config.yaml
dataset: "single notes of 20 synthesised instruments"
hop_length: 160
win_length: 512
tokenizer: "word"
embed_dim: 256
encoder_activation: "leaky_relu"
text_encoder_width: 256
text_encoder_norm_position: "pre"
beta1: 0.9
eps: 1e-08
ema_decay: 0.995
batch_size: 128
epochs: 7.0
weight_decay: 0.3
Rows from block 4 of the audio encoder of a small contrastive audio-text model, named by matrix and row number. Rows with one number belong to one channel. Each number is 200 + 40 x the weight over its row's rms, rounded and kept within 0 to 999. All counts start at 0. After the name is the row's rms in percent of the matrix's.
Before each channel's rows are labels from the 100 clips, of 14976, where the channel reaches its highest value: "strongest on" is what is common among them. Only what is clearly more common there than usual is listed. The data: single notes of 20 synthesised instruments. In brackets: how many of the 100.
# convs1: grouped (8 groups) 3x3 conv (encoder.blocks.4.convs.1.weight, 128x16x3x3, each kernel summed), inputs within the group 0-15
# convs2: expand pointwise conv (encoder.blocks.4.convs.2.weight, 128x128x1x1, transposed), outputs 0-127

strongest on: organ-like (31); bell-like (28)
convs1.25,069,213,223,204,239,263,176,134,209,199,168,177,148,108,173,175,218
convs2.25,109,175,187,221,165,214,193,150,115,247,195,197,226,149,269,277,147,250,255,158,255,149,212,223,239,169,234,193,166,241,238,204,138,200,128,188,247,158,175,183,203,137,220,174,253,167,221,212,155,265,185,209,196,148,161,177,233,236,224,147,210,218,201,178,245,261,204,249,198,191,151,179,151,242,240,256,254,245,221,193,171,140,260,148,152,268,233,133,199,188,235,225,173,187,228,124,220,185,230,261,280,215,194,135,230,208,213,257,166,256,268,158,194,160,165,145,194,197,148,174,205,192,222,172,182,168,246,253,260

strongest on: octave 2 (38)
convs1.96,110,205,268,185,165,189,178,240,223,211,156,187,288,169,166,207,268
convs2.96,093,179,210,141,195,210,171,191,261,206,206,217,226,129,303,223,113,157,227,221,166,214,232,195,188,209,202,222,190,208,177,226,167,202,144,252,202,206,194,117,133,152,200,147,232,178,244,163,262,212,224,157,235,275,258,227,220,160,141,240,230,277,152,153,212,191,206,204,247,168,214,180,149,266,161,159,252,150,166,255,271,202,237,149,161,171,197,210,151,184,243,256,177,255,164,199,175,210,156,231,136,196,195,144,227,180,144,230,239,240,222,137,276,148,257,178,175,209,161,195,162,154,259,244,196,199,163,183,144

strongest on: sine tone (43); note: E5 (30); note: A5 (29)
convs1.123,079,283,246,220,149,221,187,219,216,185,235,107,217,163,196,221,187
convs2.123,090,221,219,173,263,218,180,163,266,203,162,196,178,285,147,242,203,211,183,243,150,220,140,251,118,204,210,195,223,156,137,217,218,252,160,233,194,217,156,205,238,180,192,149,185,247,217,194,279,259,229,193,234,163,163,215,187,279,205,145,211,231,207,225,242,235,210,187,206,257,192,221,230,172,288,270,157,151,216,140,213,224,196,234,182,274,191,201,177,136,147,127,177,207,222,237,181,250,185,203,212,255,290,200,203,160,217,209,173,233,202,151,199,147,156,133,229,149,250,255,128,209,139,176,203,197,158,101,225

strongest on: short note (72)
convs1.114,087,208,203,158,232,236,254,228,240,251,156,165,230,280,151,225,192
convs2.114,105,196,144,156,182,181,217,140,281,172,188,141,194,169,211,177,149,192,169,166,198,134,147,275,192,202,160,145,226,132,164,196,233,160,188,151,143,211,255,136,194,182,233,223,120,160,258,210,187,261,170,132,215,197,175,135,232,166,172,92,253,236,212,231,256,237,151,207,183,248,233,178,160,202,122,180,186,184,188,141,238,257,230,237,156,251,171,129,153,180,245,168,218,147,235,155,258,242,179,194,166,259,200,146,197,217,181,246,182,232,173,216,284,213,180,166,217,237,177,186,139,227,156,213,220,187,198,221,220

strongest on: short note (64); octave 2 (44); saxophone-like (25)
convs1.106,106,188,224,173,179,150,218,231,282,203,249,197,234,131,215,243,253
convs2.106,101,185,284,230,195,129,175,202,247,212,213,156,242,186,181,185,179,254,199,190,211,259,128,151,166,260,218,246,184,210,212,133,182,196,212,275,224,167,207,164,207,184,241,252,253,170,250,217,244,221,192,175,201,249,239,296,251,125,268,192,245,239,186,201,199,192,141,166,212,145,177,227,262,131,166,272,157,211,199,209,126,213,171,227,192,240,170,150,235,173,233,193,196,189,125,277,250,207,217,218,205,184,198,204,214,252,126,118,182,210,150,206,207,275,272,236,243,210,214,198,189,228,161,254,191,265,172,229,141

strongest on: sine tone (28); F (27)
convs1.62,095,231,140,200,222,225,198,117,210,205,210,219,243,146,140,261,180
convs2.62,085,189,206,226,296,193,170,260,251,227,236,149,178,236,135,180,254,257,122,231,253,224,222,159,249,193,175,238,240,243,208,131,260,151,201,158,178,247,200,226,254,195,260,245,274,236,175,245,211,229,200,170,178,277,241,233,210,188,172,164,204,184,155,195,163,258,142,268,156,260,222,249,197,154,232,259,252,260,153,211,193,226,229,174,154,204,157,226,186,221,218,195,269,157,241,156,174,220,210,253,147,199,138,190,184,165,250,230,169,174,214,196,174,221,236,210,195,211,215,154,168,115,185,150,243,228,154,241,277

strongest on: octave 6 (41); C# (38); sine tone (25)
convs1.104,106,170,199,121,258,167,243,201,268,242,205,187,177,202,205,238,260
convs2.104,097,140,178,142,259,138,243,192,211,199,208,239,161,224,156,223,225,200,129,223,179,237,238,187,247,226,260,152,183,254,188,91,166,114,176,176,163,218,162,194,122,245,220,265,178,205,203,178,252,201,200,262,141,209,229,164,168,224,252,264,218,224,168,188,122,279,159,215,235,165,207,181,221,136,158,259,232,281,196,173,164,215,180,161,155,193,192,182,264,167,199,221,232,202,277,169,210,150,235,161,227,261,246,226,166,236,149,157,164,234,212,185,158,220,267,209,184,239,138,215,211,219,193,198,182,171,229,266,253

strongest on: short note (65); G (30); G# (27)
convs1.86,064,219,179,192,253,189,204,170,246,155,216,259,246,228,138,272,169
convs2.86,106,249,156,222,186,154,161,149,212,131,176,169,156,181,208,211,169,159,165,200,173,150,228,187,177,169,224,206,227,224,222,230,233,166,191,183,179,256,177,212,164,232,179,176,141,166,245,151,240,257,192,139,230,185,102,150,230,174,155,213,261,228,158,251,268,226,199,243,250,226,259,191,132,213,166,159,157,226,198,172,214,247,244,160,141,215,171,182,241,241,287,244,175,118,201,191,199,228,250,161,214,241,133,232,246,247,196,184,246,259,186,142,256,312,122,187,166,263,163,196,157,256,204,179,175,224,214,182,223

strongest on: octave 6 (44); sine tone (33)
convs1.4,101,192,228,200,165,189,208,193,128,193,158,169,123,212,120,156,170
convs2.4,112,132,219,169,182,272,244,174,198,190,151,253,258,153,165,241,182,141,247,232,242,249,167,163,167,141,168,238,145,228,207,176,222,85,216,240,216,153,184,251,138,208,268,247,198,155,159,177,157,149,160,203,185,175,207,238,234,238,200,146,201,164,231,266,223,229,215,279,220,270,219,243,233,187,146,179,221,184,189,196,204,246,210,175,200,216,231,139,165,226,290,199,206,117,211,193,123,208,191,212,189,213,164,174,209,250,242,164,194,240,206,165,173,230,218,157,154,296,224,204,220,265,156,187,168,185,264,166,260